Weights of a small image classifier.
Training: soap at rate 0.0027, 3600 steps, batches of 64.
Rows from block 7, named by matrix and row number. Rows with one number belong to one channel. Each number is 200 + 20 x the weight over its row's rms, rounded and kept within 0 to 999. All counts start at 0. After the name is the row's rms in percent of the matrix's.
# r30: branch 2 reduce pointwise conv (model.blocks.7.r3.0.weight, 68x272x1x1), inputs 165-219
# b30: branch 2 3x3 conv (model.blocks.7.b3.0.weight, 102x68x3x3, transposed), outputs 21-27, a 3x3 kernel for each
r30.3,082,181,215,206,258,202,156,219,208,210,223,173,193,193,184,186,162,220,185,209,160,252,182,186,201,226,191,188,217,205,186,182,169,209,213,226,224,203,198,168,196,171,195,214,193,182,178,217,173,217,203,201,224,193,199,166
r30.4,115,219,192,207,175,202,194,216,171,200,169,219,230,207,181,199,195,201,198,186,208,164,177,229,214,210,221,183,227,203,199,174,220,210,192,154,202,227,212,220,207,176,215,171,226,223,191,181,205,192,179,177,197,204,211,215
r30.5,084,190,230,202,232,179,194,180,217,181,244,190,160,198,242,189,223,212,200,184,195,216,211,209,172,222,199,176,206,224,211,202,225,203,210,181,210,185,204,194,211,181,209,212,186,173,171,245,190,193,229,208,175,217,195,200
r30.6,101,223,188,211,206,224,214,210,192,196,210,196,181,190,200,172,189,182,179,165,223,175,197,216,189,242,206,165,211,240,202,179,236,203,216,159,214,200,219,211,254,192,227,188,224,230,178,160,218,181,194,172,217,183,179,197
r30.7,092,175,220,202,195,194,196,181,209,211,202,191,175,205,181,226,238,174,220,172,210,198,195,231,188,221,176,175,188,200,203,204,188,212,195,178,213,206,194,192,172,172,176,192,205,172,205,187,183,211,200,195,193,239,225,196
r30.8,099,199,195,199,194,197,203,234,190,191,204,187,185,183,194,193,152,178,214,214,205,178,170,227,178,218,226,179,258,211,158,205,207,225,216,203,211,223,223,189,220,184,193,192,154,172,161,196,214,224,205,206,222,209,189,211
r30.9,101,165,224,188,215,164,194,190,184,165,195,193,203,140,217,186,174,203,199,193,168,217,192,193,200,210,204,206,179,206,207,200,167,175,236,199,179,175,193,200,195,181,222,229,198,189,212,159,209,215,208,232,167,192,204,193
r30.10,089,164,230,184,182,182,201,188,205,212,187,206,216,199,202,191,205,215,175,186,171,238,200,196,191,196,179,214,191,209,184,226,189,152,227,203,182,157,184,172,182,197,196,228,212,195,221,172,205,178,223,218,180,175,207,198
r30.11,111,252,195,213,208,203,195,204,185,181,219,196,198,178,222,171,216,214,167,194,193,164,189,155,197,218,176,185,179,240,195,185,190,170,198,204,222,205,189,189,229,162,227,205,208,182,171,187,187,186,227,212,187,192,192,213
r30.12,094,218,174,196,183,201,210,226,204,201,163,225,222,194,188,208,201,149,204,187,207,203,169,224,201,177,227,214,237,180,186,207,203,236,197,163,194,219,206,201,220,212,179,214,242,235,231,201,218,212,177,186,167,175,199,190
r30.13,069,169,205,190,186,209,206,181,145,170,173,238,188,195,182,139,209,193,211,232,217,200,204,215,224,185,221,213,205,191,203,199,203,233,234,208,210,188,211,202,211,214,189,194,168,194,206,241,217,194,200,210,177,187,186,192
r30.14,092,195,208,205,201,219,211,176,185,198,198,214,182,205,224,206,196,174,219,220,204,210,201,198,211,189,176,178,206,190,182,186,172,218,206,198,203,196,247,195,168,197,168,203,168,185,201,214,189,204,176,195,187,217,166,178
r30.15,103,178,191,195,200,159,193,208,179,181,195,175,198,185,197,175,179,188,204,208,193,203,222,182,212,235,191,177,202,221,191,192,217,183,224,229,191,207,188,206,211,195,220,296,167,182,178,192,171,197,222,259,195,174,215,189
r30.16,109,203,188,213,175,153,190,184,168,208,215,195,189,220,194,242,201,165,213,207,201,192,197,215,214,213,206,216,212,185,191,187,183,175,174,175,221,228,210,212,204,186,181,152,163,186,200,180,193,238,177,195,170,199,180,164
r30.17,122,168,179,192,206,210,205,203,194,186,202,216,213,155,175,194,198,213,203,188,179,184,158,213,193,185,255,194,230,186,169,182,228,204,186,221,179,186,187,198,212,164,204,196,196,186,190,226,197,199,191,160,205,196,216,196
r30.18,095,180,222,182,193,201,167,222,190,187,189,197,213,173,185,214,189,233,203,210,181,190,204,219,210,202,229,202,239,199,181,205,201,197,223,230,201,203,223,198,205,179,219,201,204,193,175,201,211,206,201,188,215,208,233,213
r30.19,103,199,217,229,213,183,207,214,190,190,187,201,215,180,196,227,167,161,203,191,213,182,161,205,189,224,231,215,241,220,180,191,216,209,196,207,202,223,213,193,221,161,222,200,170,185,183,179,202,204,196,232,250,182,188,214
r30.20,083,206,215,214,195,217,171,221,199,207,231,159,188,179,180,169,224,201,202,201,190,172,206,193,201,206,180,190,203,207,200,210,204,179,204,210,183,176,194,211,227,175,232,210,193,166,178,185,206,197,248,202,176,215,230,200
r30.21,076,213,183,188,192,244,165,211,184,154,230,183,205,173,176,188,206,211,213,192,166,171,179,216,176,186,218,208,197,216,204,194,227,204,232,236,219,203,184,210,180,207,190,229,221,158,159,188,196,221,220,201,205,201,219,203
r30.22,083,181,192,183,184,222,193,196,193,170,204,175,208,167,230,149,192,196,223,201,231,205,162,223,187,230,206,187,248,215,194,212,210,212,215,202,202,221,195,193,216,200,204,211,151,188,155,200,202,193,187,224,216,217,213,224
r30.23,094,191,193,194,215,172,203,199,177,195,178,204,193,175,245,183,185,194,199,196,172,228,164,222,218,189,215,197,218,200,184,226,165,212,206,210,191,197,192,186,178,182,207,247,171,198,192,173,185,196,200,235,222,204,212,188
r30.24,098,200,182,202,196,199,181,198,194,177,199,197,170,173,218,195,186,223,186,180,172,237,173,181,214,222,189,193,172,173,226,229,195,203,222,200,195,180,186,209,181,183,190,237,169,175,232,190,212,201,170,230,234,202,187,193
r30.25,101,209,226,203,183,217,172,218,199,197,180,208,191,213,238,224,204,213,185,237,205,200,214,226,201,211,200,211,213,198,193,213,196,203,219,169,181,223,238,221,179,234,169,193,230,221,220,240,194,193,191,194,185,202,193,197
r30.26,104,210,192,213,198,206,211,142,203,218,186,216,166,218,230,232,196,175,211,227,219,182,202,189,187,220,186,224,201,177,209,183,181,190,186,163,227,243,230,171,203,230,196,182,200,219,246,197,199,207,198,177,172,224,152,216
r30.27,108,194,175,204,200,192,193,225,189,212,208,189,194,226,211,222,194,189,201,202,189,230,213,210,166,187,179,167,222,211,198,203,207,201,195,169,204,196,197,159,173,219,211,215,214,192,188,251,165,172,207,206,191,206,181,159
r30.28,097,220,187,213,222,189,196,218,192,188,220,215,215,183,226,202,192,180,180,188,197,206,225,198,200,222,233,193,257,206,205,162,210,210,209,199,260,215,197,219,222,203,213,166,184,219,172,188,223,216,220,212,221,206,187,190
r30.29,128,199,201,168,245,202,199,199,198,205,169,172,155,225,201,196,253,161,185,200,189,223,229,189,222,179,194,189,199,205,184,219,184,192,214,149,204,173,181,161,182,175,236,228,230,209,195,173,181,178,221,178,191,199,167,198
r30.30,102,208,190,225,205,189,182,238,188,192,191,199,207,170,189,220,158,204,187,178,215,188,213,200,191,234,240,185,232,179,196,195,184,219,183,186,199,239,208,204,218,202,225,200,172,211,152,157,230,196,221,207,229,187,174,213
r30.31,098,194,201,190,163,226,179,212,193,151,206,189,206,186,207,196,202,206,194,223,225,229,209,209,199,189,177,181,209,191,204,177,219,218,205,193,204,213,233,203,176,166,200,211,168,158,181,202,197,187,188,186,190,211,180,186
r30.32,078,209,158,193,187,213,164,222,189,192,221,211,201,212,195,227,183,170,184,197,221,229,200,211,219,180,180,213,207,177,209,189,185,188,226,187,209,197,186,228,176,202,200,232,218,228,188,200,171,181,198,187,189,190,183,191
r30.33,095,213,187,190,201,184,205,172,185,177,209,174,201,195,190,188,206,159,179,187,227,180,206,213,220,195,207,219,169,204,183,179,213,194,207,196,193,212,193,162,187,182,212,192,212,181,194,194,168,210,208,189,183,216,171,205
r30.34,082,227,204,182,202,252,212,183,183,177,227,190,193,160,196,191,189,187,221,205,202,168,171,233,206,205,204,194,252,229,178,211,210,217,222,173,222,221,207,185,226,200,207,179,180,177,165,159,164,206,205,225,197,213,195,219
r30.35,084,152,172,188,211,204,180,181,177,201,206,190,169,182,169,186,209,185,192,194,199,216,212,248,186,201,233,179,236,202,201,196,197,195,191,174,180,212,202,171,205,185,188,231,212,179,201,176,194,195,200,216,226,199,184,207
r30.36,114,202,231,193,180,210,209,221,202,196,203,183,207,195,167,179,191,160,200,222,207,221,194,230,208,196,230,200,233,198,188,207,240,234,204,196,179,219,214,176,196,190,195,219,209,188,208,200,200,186,199,186,208,204,202,212
r30.37,089,175,180,218,184,225,165,231,181,158,209,170,219,169,214,139,217,205,206,222,183,184,201,238,218,191,179,178,200,186,212,180,203,208,177,198,222,199,217,183,198,183,183,219,184,157,208,237,147,215,222,200,190,217,183,194
r30.38,088,230,189,244,204,192,174,192,152,184,220,185,174,161,197,202,186,189,205,166,189,192,249,229,185,211,222,189,179,214,216,199,199,210,214,182,215,200,224,214,190,169,178,212,215,194,179,217,185,190,193,215,198,221,193,230
r30.39,088,174,174,180,207,184,184,191,185,147,219,191,200,158,178,190,158,209,175,172,168,172,189,181,203,191,213,211,183,212,191,189,198,206,213,237,187,202,205,206,218,175,222,219,155,172,140,213,201,193,217,205,202,193,208,220
r30.40,093,196,186,208,202,215,168,211,194,173,230,189,211,201,200,200,219,205,191,204,189,191,212,231,195,187,207,185,231,198,185,192,180,198,180,254,201,196,190,216,184,184,185,201,192,182,161,234,201,244,221,216,210,221,227,192
r30.41,085,180,216,207,209,160,236,142,213,235,226,204,219,205,217,206,193,203,200,180,189,201,195,194,183,208,208,214,206,190,202,200,154,211,201,193,208,169,221,199,188,187,227,200,207,189,198,214,210,212,183,172,192,204,229,214
r30.42,107,172,184,195,197,226,188,217,196,201,226,173,197,185,192,202,226,214,228,217,180,197,192,188,232,174,189,194,181,199,209,182,186,228,186,228,223,194,192,201,211,231,205,188,237,175,189,210,192,212,212,177,178,207,198,180
r30.43,120,197,189,184,177,225,168,202,184,168,195,176,196,203,221,196,189,186,195,215,208,208,218,238,204,196,175,167,223,192,197,211,202,219,207,184,182,219,230,224,220,177,185,196,136,166,197,188,203,187,202,212,221,212,185,201
r30.44,100,171,201,179,188,158,196,220,189,207,196,214,178,193,190,156,201,188,204,185,197,238,192,216,202,196,188,222,250,203,206,222,181,208,233,165,221,219,233,192,182,254,180,237,220,203,245,234,205,185,191,194,211,198,157,191
r30.45,088,194,203,220,201,195,200,189,194,185,234,204,221,159,208,180,170,215,206,184,172,210,161,206,195,209,193,202,153,201,192,192,211,207,214,208,198,197,196,227,182,184,182,191,165,191,191,239,203,233,194,220,163,196,205,196
r30.46,088,160,152,211,197,240,162,225,207,182,194,169,198,179,196,173,196,196,203,225,184,184,219,188,204,203,193,182,203,205,215,167,191,195,186,234,217,217,190,183,194,178,202,193,195,150,160,227,186,191,214,196,180,231,226,219
r30.47,092,176,238,214,212,200,186,218,195,176,207,194,233,208,155,186,202,177,232,205,211,191,238,213,187,172,180,199,220,195,190,197,204,214,197,217,212,218,228,211,206,187,190,198,201,180,178,243,197,215,185,182,183,199,197,193
r30.48,133,205,189,178,231,210,190,216,181,191,219,199,202,204,177,172,235,194,208,201,197,191,210,214,220,182,201,179,206,194,168,183,205,198,182,262,223,198,201,190,165,201,191,182,215,154,192,259,187,202,209,175,202,205,191,200
r30.49,093,179,217,185,191,205,201,222,184,202,181,196,210,212,213,174,197,190,191,201,217,256,187,217,237,219,187,184,224,195,238,221,211,200,215,173,201,205,214,207,211,212,206,200,195,182,234,202,191,186,208,181,192,197,212,201
r30.50,107,191,169,201,212,210,169,234,196,172,228,175,187,202,184,191,171,174,197,164,193,165,180,200,207,205,205,211,198,206,195,200,241,190,210,202,189,193,191,175,170,201,202,177,223,203,171,171,186,221,227,191,207,191,189,210
r30.51,107,201,222,216,181,173,207,195,170,188,170,206,220,164,213,148,215,175,203,198,195,207,209,216,196,211,206,211,198,223,220,192,211,196,205,202,204,205,189,184,223,194,220,184,228,192,222,212,213,201,200,216,201,192,179,205
r30.52,124,205,185,196,182,206,185,218,168,170,201,198,201,173,196,199,222,222,241,226,208,191,209,221,224,176,191,212,221,201,185,177,204,234,176,231,212,217,217,178,172,211,196,168,193,157,148,204,181,202,215,196,220,226,196,190
r30.53,112,181,199,160,227,218,208,226,170,193,188,214,201,189,188,218,214,203,237,206,198,212,200,212,207,203,218,215,209,214,189,229,189,240,186,206,211,204,204,177,185,222,236,231,258,214,223,220,199,191,186,200,178,203,146,192
r30.54,135,189,200,195,186,177,174,236,180,215,180,186,193,184,186,181,177,197,199,163,210,198,191,187,183,201,200,176,238,199,203,210,208,210,213,198,219,192,197,213,210,179,225,229,169,181,178,198,212,193,209,201,214,199,215,203
r30.55,087,167,181,203,164,187,217,215,196,209,208,208,202,194,187,231,203,198,217,200,215,199,207,195,189,165,190,179,216,183,205,187,202,201,214,191,204,191,215,208,179,184,177,173,188,215,204,197,195,200,183,210,205,227,201,212
r30.56,102,176,222,177,199,171,196,199,221,202,223,211,234,170,178,216,199,175,193,206,210,201,187,204,211,196,212,174,210,188,191,182,215,171,201,218,194,186,208,168,208,166,229,189,185,205,214,229,193,195,204,172,190,205,223,151
r30.57,132,180,167,187,215,201,178,186,206,206,209,161,191,203,175,202,207,169,224,218,206,224,226,198,202,191,185,186,226,221,187,189,228,203,172,154,209,224,190,165,177,183,204,196,195,186,171,193,171,189,217,174,180,221,194,187
r30.58,090,182,187,213,190,207,209,193,167,184,214,194,167,150,224,151,199,236,177,178,207,170,205,201,185,244,177,195,196,220,175,198,191,179,219,199,205,213,193,223,205,189,211,170,196,191,149,172,215,184,228,185,209,202,194,241
r30.59,097,214,172,222,227,185,200,196,196,184,212,218,192,200,206,224,203,167,217,206,208,178,188,213,181,222,190,189,196,224,182,201,229,219,207,232,201,202,187,209,169,174,200,178,194,175,154,169,195,202,207,212,197,212,195,186
b30.3,084,180,195,241,179,193,197,205,231,194,198,191,186,160,215,207,206,206,195,209,174,181,187,192,210,219,169,191,195,231,169,229,236,197,213,181,202,178,210,216,174,209,223,218,199,171,176,236,197,237,188,165,211,193,208,193,225,213,183,206,192,213,180,211
b30.4,103,199,229,161,244,244,223,196,229,200,208,199,217,194,239,187,169,195,183,213,189,205,221,191,199,234,210,234,205,147,221,230,178,200,230,222,194,211,196,199,216,212,198,158,205,250,168,204,211,161,161,206,198,202,244,200,214,186,205,210,225,186,206,222
b30.5,086,235,210,251,244,147,235,238,183,222,180,197,197,186,182,184,250,189,193,251,237,186,177,193,205,242,220,184,228,232,187,169,225,161,133,219,213,229,179,188,193,216,164,175,214,178,178,197,198,203,185,202,229,210,186,208,195,194,200,189,212,228,184,182
b30.6,097,212,180,211,230,212,181,206,205,197,207,191,207,186,177,186,186,224,193,163,196,178,194,204,197,231,184,234,208,161,177,230,191,220,194,162,187,219,211,166,217,203,198,203,211,230,185,216,196,225,191,167,218,178,209,193,202,187,170,182,172,189,182,221
b30.7,100,213,230,255,183,202,148,205,219,173,191,196,176,183,183,177,236,197,211,214,217,213,198,213,201,216,147,178,224,168,178,178,242,165,182,178,178,192,165,178,202,180,173,201,175,217,168,182,206,202,185,183,216,186,209,180,197,218,215,206,196,206,188,182
b30.8,104,179,215,187,164,213,201,171,192,203,199,189,192,195,175,181,193,181,179,179,194,188,233,222,200,189,215,226,206,191,244,228,194,247,180,156,197,175,176,198,166,183,202,168,195,232,203,228,196,220,232,175,213,189,208,175,164,209,172,155,194,201,189,202
b30.9,095,206,224,220,166,209,207,164,196,195,188,201,230,183,206,175,189,174,175,220,197,210,177,210,188,146,200,221,191,191,196,196,216,235,201,231,229,189,202,224,188,149,222,183,203,233,188,221,203,205,221,195,226,181,196,228,196,210,177,179,196,191,209,185
b30.10,083,230,200,222,174,182,204,194,215,205,164,190,208,169,223,184,188,207,196,193,235,189,178,206,182,166,193,187,193,196,162,223,247,150,212,261,175,217,215,204,190,169,210,206,211,195,190,185,184,196,183,176,207,206,170,220,198,191,167,180,182,186,205,192
b30.11,123,181,170,202,249,204,203,206,207,208,190,199,180,203,201,173,194,211,191,176,197,187,157,175,194,221,209,202,201,201,194,189,184,229,177,164,202,215,231,161,188,187,224,225,216,201,187,204,182,224,184,189,191,165,194,206,216,198,200,188,172,190,194,179
b30.12,088,208,228,239,221,222,203,188,194,207,231,208,212,198,191,220,162,219,201,193,200,208,228,215,188,193,194,220,213,175,240,203,199,223,197,172,189,198,186,183,220,188,205,171,189,221,184,248,222,220,189,179,183,190,196,194,206,225,205,190,189,200,226,185
b30.13,073,207,213,227,220,227,188,202,187,167,209,213,206,212,213,202,208,156,211,194,201,221,183,169,221,223,183,234,213,224,180,203,206,218,173,220,227,255,180,175,253,185,194,194,184,187,183,183,214,150,187,229,171,213,212,226,194,176,202,206,222,167,182,221
b30.14,088,185,203,229,206,196,175,186,185,182,177,192,208,246,222,175,184,155,228,179,212,183,213,184,217,171,211,177,174,222,238,160,204,191,182,225,174,176,179,213,177,206,165,225,201,183,199,162,218,173,221,222,180,217,207,189,202,213,214,205,202,186,179,219
b30.15,102,214,201,150,171,187,160,177,185,212,187,198,243,209,194,188,198,192,194,200,215,188,176,237,198,151,210,220,205,184,198,193,211,214,208,250,205,216,213,209,199,170,199,196,213,214,203,187,189,219,206,188,166,207,200,194,189,224,220,202,211,183,184,194
b30.16,103,180,195,198,179,180,201,190,198,190,198,182,232,217,198,225,215,217,225,179,242,183,214,231,191,209,210,210,215,171,274,178,200,244,173,192,197,184,200,226,166,222,195,201,207,205,206,189,176,206,249,193,181,172,235,199,206,205,210,196,188,228,206,187
b30.17,127,210,225,208,162,213,195,175,175,229,190,180,193,170,199,191,188,211,201,235,217,183,178,187,175,213,217,200,222,203,230,214,212,219,204,184,185,202,208,208,232,187,214,215,197,229,158,239,173,238,173,182,220,162,181,183,193,208,184,210,191,206,219,192
b30.18,104,210,236,151,202,212,191,211,207,220,193,177,181,210,166,192,216,182,195,218,216,178,201,217,189,190,217,189,201,173,203,190,215,215,183,182,174,190,186,235,201,191,195,186,206,232,184,227,199,217,224,190,176,175,210,203,199,194,194,191,208,225,219,175
b30.19,107,180,198,194,168,230,224,178,199,219,192,170,211,220,181,223,181,206,174,196,194,204,219,208,202,180,212,254,227,199,220,229,166,235,188,155,194,155,165,199,187,179,204,181,202,210,207,239,161,203,226,178,232,188,195,200,186,211,192,167,203,211,195,191
b30.20,076,196,194,193,216,205,224,178,183,194,198,148,225,194,187,206,230,227,215,195,216,228,194,230,190,187,214,185,172,228,197,209,188,207,210,160,179,191,219,220,210,187,200,249,191,193,224,178,189,195,208,178,220,215,227,223,201,173,227,212,186,170,195,188
b30.21,076,175,194,217,203,204,233,230,210,162,207,204,172,200,221,210,190,205,223,190,192,190,164,199,206,160,231,224,184,175,179,197,204,191,185,200,209,211,197,184,246,210,204,234,196,194,213,202,200,165,182,193,167,208,221,183,214,172,181,184,217,177,177,221
b30.22,086,207,210,238,190,188,219,224,188,209,215,209,187,205,188,196,161,189,171,207,190,206,213,190,199,185,179,187,227,195,202,213,210,231,141,219,209,201,181,192,189,196,177,189,229,236,167,209,188,222,197,216,237,167,201,196,193,193,171,196,203,244,176,209
b30.23,091,202,173,203,147,183,223,167,162,222,179,212,197,179,199,182,183,163,170,245,196,187,202,204,220,182,188,190,199,200,181,191,212,206,156,251,226,201,181,207,185,180,187,189,216,230,181,216,210,207,198,207,244,155,214,189,211,220,192,182,192,210,187,180
b30.24,087,181,241,255,143,192,205,178,191,213,167,190,196,200,218,214,187,179,182,213,168,204,167,216,226,220,225,188,196,156,191,188,197,169,187,249,191,187,175,151,200,169,192,220,215,209,167,224,194,192,196,206,181,191,191,232,200,189,189,187,200,195,196,194
b30.25,093,187,217,195,221,206,215,197,190,222,209,213,212,173,211,237,181,150,194,190,200,202,201,149,204,181,191,218,190,189,163,197,223,181,206,219,168,224,169,198,212,163,199,227,200,181,192,196,184,174,215,219,224,230,192,212,191,204,204,201,195,213,171,205
b30.26,109,177,192,202,213,194,229,193,205,209,225,174,254,251,153,204,174,163,230,186,231,191,203,230,209,190,214,205,196,190,258,173,207,223,201,202,195,209,205,221,167,167,177,198,158,204,214,178,191,180,220,196,216,193,203,192,191,205,202,177,182,197,193,201
b30.27,104,164,162,216,143,216,209,191,220,186,191,212,206,218,161,167,197,192,210,223,234,184,205,222,212,194,185,203,169,220,213,189,212,226,217,196,203,208,208,229,179,161,178,147,209,181,198,183,200,227,213,197,207,234,201,184,197,219,189,199,233,203,216,192
b30.28,094,226,188,209,202,223,224,212,175,215,185,212,208,214,180,181,157,208,204,176,191,207,210,197,179,210,236,217,207,171,203,208,176,217,187,229,203,214,177,191,202,173,191,170,207,227,202,207,162,180,198,170,248,173,212,210,206,162,209,194,206,193,202,206
b30.29,132,187,165,229,169,198,204,168,204,197,187,178,235,227,187,170,201,188,191,226,240,199,173,208,202,205,202,182,195,179,200,172,224,155,202,208,217,183,239,199,161,170,160,183,194,183,187,202,187,213,188,195,225,209,196,211,213,243,219,207,211,197,200,189
b30.30,106,190,230,180,204,208,211,179,203,190,184,199,207,194,207,205,143,171,203,172,166,167,224,179,175,228,235,229,240,196,223,240,161,233,226,172,178,178,177,197,191,182,189,176,202,244,172,256,191,187,207,184,211,184,197,196,198,196,173,202,199,191,207,207
b30.31,097,189,207,221,190,189,193,207,176,169,204,191,211,238,186,168,207,171,234,163,214,218,176,194,213,179,208,188,197,221,231,167,173,204,159,188,200,189,180,204,196,203,187,187,189,207,218,190,197,186,203,227,195,222,243,201,185,172,223,249,192,193,199,185
b30.32,087,204,197,211,208,220,156,200,195,176,186,182,200,182,189,228,192,186,221,190,195,215,187,192,202,212,202,207,165,219,204,191,217,221,172,182,199,182,166,226,186,171,215,225,203,225,212,183,203,202,221,193,205,210,202,199,197,224,190,201,211,224,160,218
b30.33,095,179,212,199,243,214,174,250,204,179,199,210,181,193,177,184,259,221,201,204,216,202,152,211,204,204,214,205,243,176,195,176,186,182,177,166,186,208,213,160,210,202,164,205,197,214,189,201,212,198,188,195,148,193,227,231,199,199,187,192,182,229,197,193
b30.34,087,193,201,250,185,207,186,172,214,193,192,226,183,195,213,193,189,206,188,207,200,198,185,170,202,223,160,209,233,187,179,204,187,220,157,183,180,159,178,201,181,194,195,239,189,219,184,212,183,221,200,235,272,145,234,192,181,212,199,184,179,206,167,198
b30.35,102,172,243,241,164,189,194,189,197,178,222,190,206,173,190,215,221,201,182,231,186,226,169,223,201,221,183,209,234,223,207,199,225,194,196,188,189,189,173,190,170,189,208,200,191,203,184,193,201,232,183,150,207,175,206,167,201,212,171,211,187,220,170,189
b30.36,105,206,226,192,177,221,184,198,233,186,218,218,198,170,214,206,152,205,214,196,197,187,251,181,180,196,164,215,194,150,221,250,229,242,204,179,190,210,203,193,192,180,253,216,175,212,194,202,197,195,190,190,214,206,180,189,211,209,194,185,199,202,206,177
b30.37,079,202,215,188,202,188,180,185,152,202,220,215,182,206,219,180,211,195,193,182,198,215,160,179,239,198,206,216,181,198,193,221,176,191,163,226,200,241,199,225,248,166,204,228,155,201,206,185,201,191,185,216,164,216,217,238,215,182,224,219,209,177,219,197
b30.38,088,177,169,224,213,181,200,231,163,216,176,186,184,167,195,184,210,203,178,194,204,186,180,192,194,228,190,173,211,192,178,157,213,229,201,211,209,192,159,176,212,184,205,185,243,217,196,187,196,230,193,191,222,175,208,205,178,208,183,198,221,209,212,186
b30.39,081,208,230,252,169,198,223,210,219,204,193,206,174,167,198,185,214,207,209,141,171,183,207,201,211,217,198,222,199,213,199,232,216,170,192,188,208,182,209,166,192,223,170,230,207,220,183,203,180,225,192,215,198,180,176,181,191,185,198,218,226,207,199,221
b30.40,082,202,191,209,212,211,174,187,200,214,179,226,194,211,240,199,189,205,212,212,202,194,188,159,215,224,204,249,195,200,174,212,192,168,187,222,192,247,197,191,259,191,170,201,188,180,182,176,198,200,183,236,188,225,197,226,233,203,196,243,195,188,199,209
b30.41,084,198,231,212,204,227,175,156,239,185,176,187,214,179,204,200,199,200,229,209,186,194,202,235,207,221,166,194,194,172,142,215,205,143,195,189,209,195,190,173,190,176,183,225,216,175,174,209,231,207,192,189,220,231,171,201,217,233,221,200,211,233,185,196
b30.42,108,196,192,223,232,205,178,195,169,180,192,205,206,204,230,233,209,193,198,196,181,188,190,179,235,194,211,195,189,192,205,190,200,192,157,195,166,203,173,208,236,194,220,263,162,186,210,196,203,156,205,199,190,219,196,220,212,190,186,214,189,210,206,198
b30.43,125,196,226,209,185,177,175,205,164,190,188,182,215,211,239,168,184,174,226,203,205,203,190,183,218,178,200,190,207,207,204,207,180,205,174,190,231,182,185,189,213,183,207,181,196,177,190,184,203,194,200,188,181,229,229,214,191,194,194,220,221,191,203,192
b30.44,099,206,209,211,202,242,205,208,173,192,193,204,202,185,201,187,199,191,204,165,210,225,168,185,225,184,177,219,201,200,172,215,196,195,198,210,211,240,158,213,212,189,231,190,196,215,163,204,216,166,199,206,174,218,190,236,226,225,178,208,215,201,184,208
b30.45,089,169,217,258,190,191,209,220,200,193,220,215,178,177,171,200,218,215,232,207,209,179,138,183,198,208,212,217,209,207,187,218,218,218,173,151,195,198,202,201,196,187,228,189,212,223,188,230,197,224,192,189,200,167,177,195,227,181,181,214,191,206,231,184
b30.46,083,213,194,188,217,184,202,213,167,182,209,178,197,197,196,242,216,230,211,219,193,207,186,230,191,189,213,201,202,212,264,181,175,220,188,215,214,253,187,211,232,182,203,251,212,209,183,185,214,171,191,212,191,227,182,230,219,191,217,227,200,196,167,204
b30.47,093,235,223,212,210,196,202,206,178,208,199,194,183,207,194,200,215,188,203,243,206,195,190,205,199,199,197,201,239,199,177,202,223,193,183,170,196,205,199,223,205,221,190,197,190,159,173,199,215,208,197,203,176,194,188,208,204,183,215,192,196,247,210,204
b30.48,138,195,197,203,211,205,184,180,193,195,206,208,160,193,255,214,219,218,192,213,186,203,180,156,232,192,180,224,176,202,186,218,189,143,189,225,183,230,218,196,257,199,189,237,185,181,180,201,215,173,211,260,194,189,199,233,206,226,207,203,193,213,208,205
b30.49,084,225,193,200,221,225,184,196,181,206,186,167,187,215,188,183,203,227,231,169,214,217,198,192,221,173,197,177,195,200,219,198,175,186,162,204,222,219,171,192,182,188,230,184,202,206,215,168,200,178,205,187,199,222,180,193,225,195,214,220,201,188,198,214
b30.50,113,187,197,192,156,168,199,174,200,190,199,184,203,210,189,257,213,193,190,195,169,204,193,191,195,173,196,193,154,191,193,210,198,256,207,188,194,209,183,215,193,164,192,257,192,149,210,181,171,193,189,189,213,183,200,175,214,219,205,209,218,196,215,201
b30.51,102,208,228,212,236,176,201,230,171,203,174,213,206,186,201,198,214,202,176,170,218,182,193,199,178,177,210,202,227,155,179,185,199,157,172,239,179,205,215,203,227,213,151,157,196,181,169,219,194,184,209,211,187,205,198,229,167,189,182,173,210,185,201,199
b30.52,137,215,217,209,186,202,180,182,202,193,225,223,205,163,212,156,189,191,216,196,199,205,198,203,186,194,169,215,197,243,220,199,143,215,178,209,166,233,204,194,224,216,220,196,208,170,207,177,238,194,194,188,194,186,212,207,205,198,196,199,194,201,204,190
b30.53,102,202,183,184,195,271,244,187,173,197,214,201,216,164,221,196,191,184,217,225,222,209,193,211,203,196,177,224,215,235,171,213,215,155,193,211,172,214,202,212,192,173,184,190,174,192,191,198,198,213,188,219,232,223,213,218,202,219,215,210,201,207,187,217
b30.54,150,231,207,174,235,197,230,195,182,218,158,193,199,198,160,186,191,189,201,184,191,196,234,184,180,189,250,184,235,141,194,201,224,212,223,232,181,208,188,211,215,196,172,164,201,226,188,234,160,197,198,219,207,168,203,188,196,182,177,176,208,177,200,205
b30.55,083,182,153,186,227,214,192,206,191,171,200,171,218,186,178,206,254,234,170,206,191,190,214,229,180,214,222,190,183,249,256,175,189,181,186,139,171,171,204,208,228,238,232,200,198,243,205,184,209,190,188,199,202,173,230,198,205,235,224,234,190,233,189,176
b30.56,092,204,251,242,200,203,178,178,219,188,227,181,226,177,214,209,214,200,211,242,203,198,193,213,215,188,166,190,240,242,161,246,199,178,178,188,174,194,176,206,197,203,223,205,188,218,185,193,209,191,182,209,224,170,183,178,209,189,179,169,194,230,212,185
b30.57,115,189,176,205,206,172,187,242,199,180,203,188,183,247,176,159,267,201,185,185,213,205,186,235,204,206,190,170,225,245,206,168,187,217,161,174,215,213,202,211,209,200,167,150,177,162,211,218,195,203,205,184,200,210,215,175,187,219,195,193,214,178,202,197
b30.58,084,179,197,211,255,200,220,220,195,205,190,198,209,195,212,213,219,184,182,189,183,156,147,189,205,235,215,195,213,183,196,216,199,198,216,197,180,211,183,171,207,194,166,178,240,212,194,220,202,216,199,191,180,174,187,180,192,190,172,201,191,196,200,206
b30.59,095,188,152,200,154,180,199,193,195,164,205,189,203,217,205,211,197,196,195,207,224,202,193,203,176,177,202,179,134,204,243,203,205,260,192,184,179,198,196,200,201,173,201,210,209,181,203,221,197,213,216,210,191,218,220,201,187,217,195,206,224,197,190,192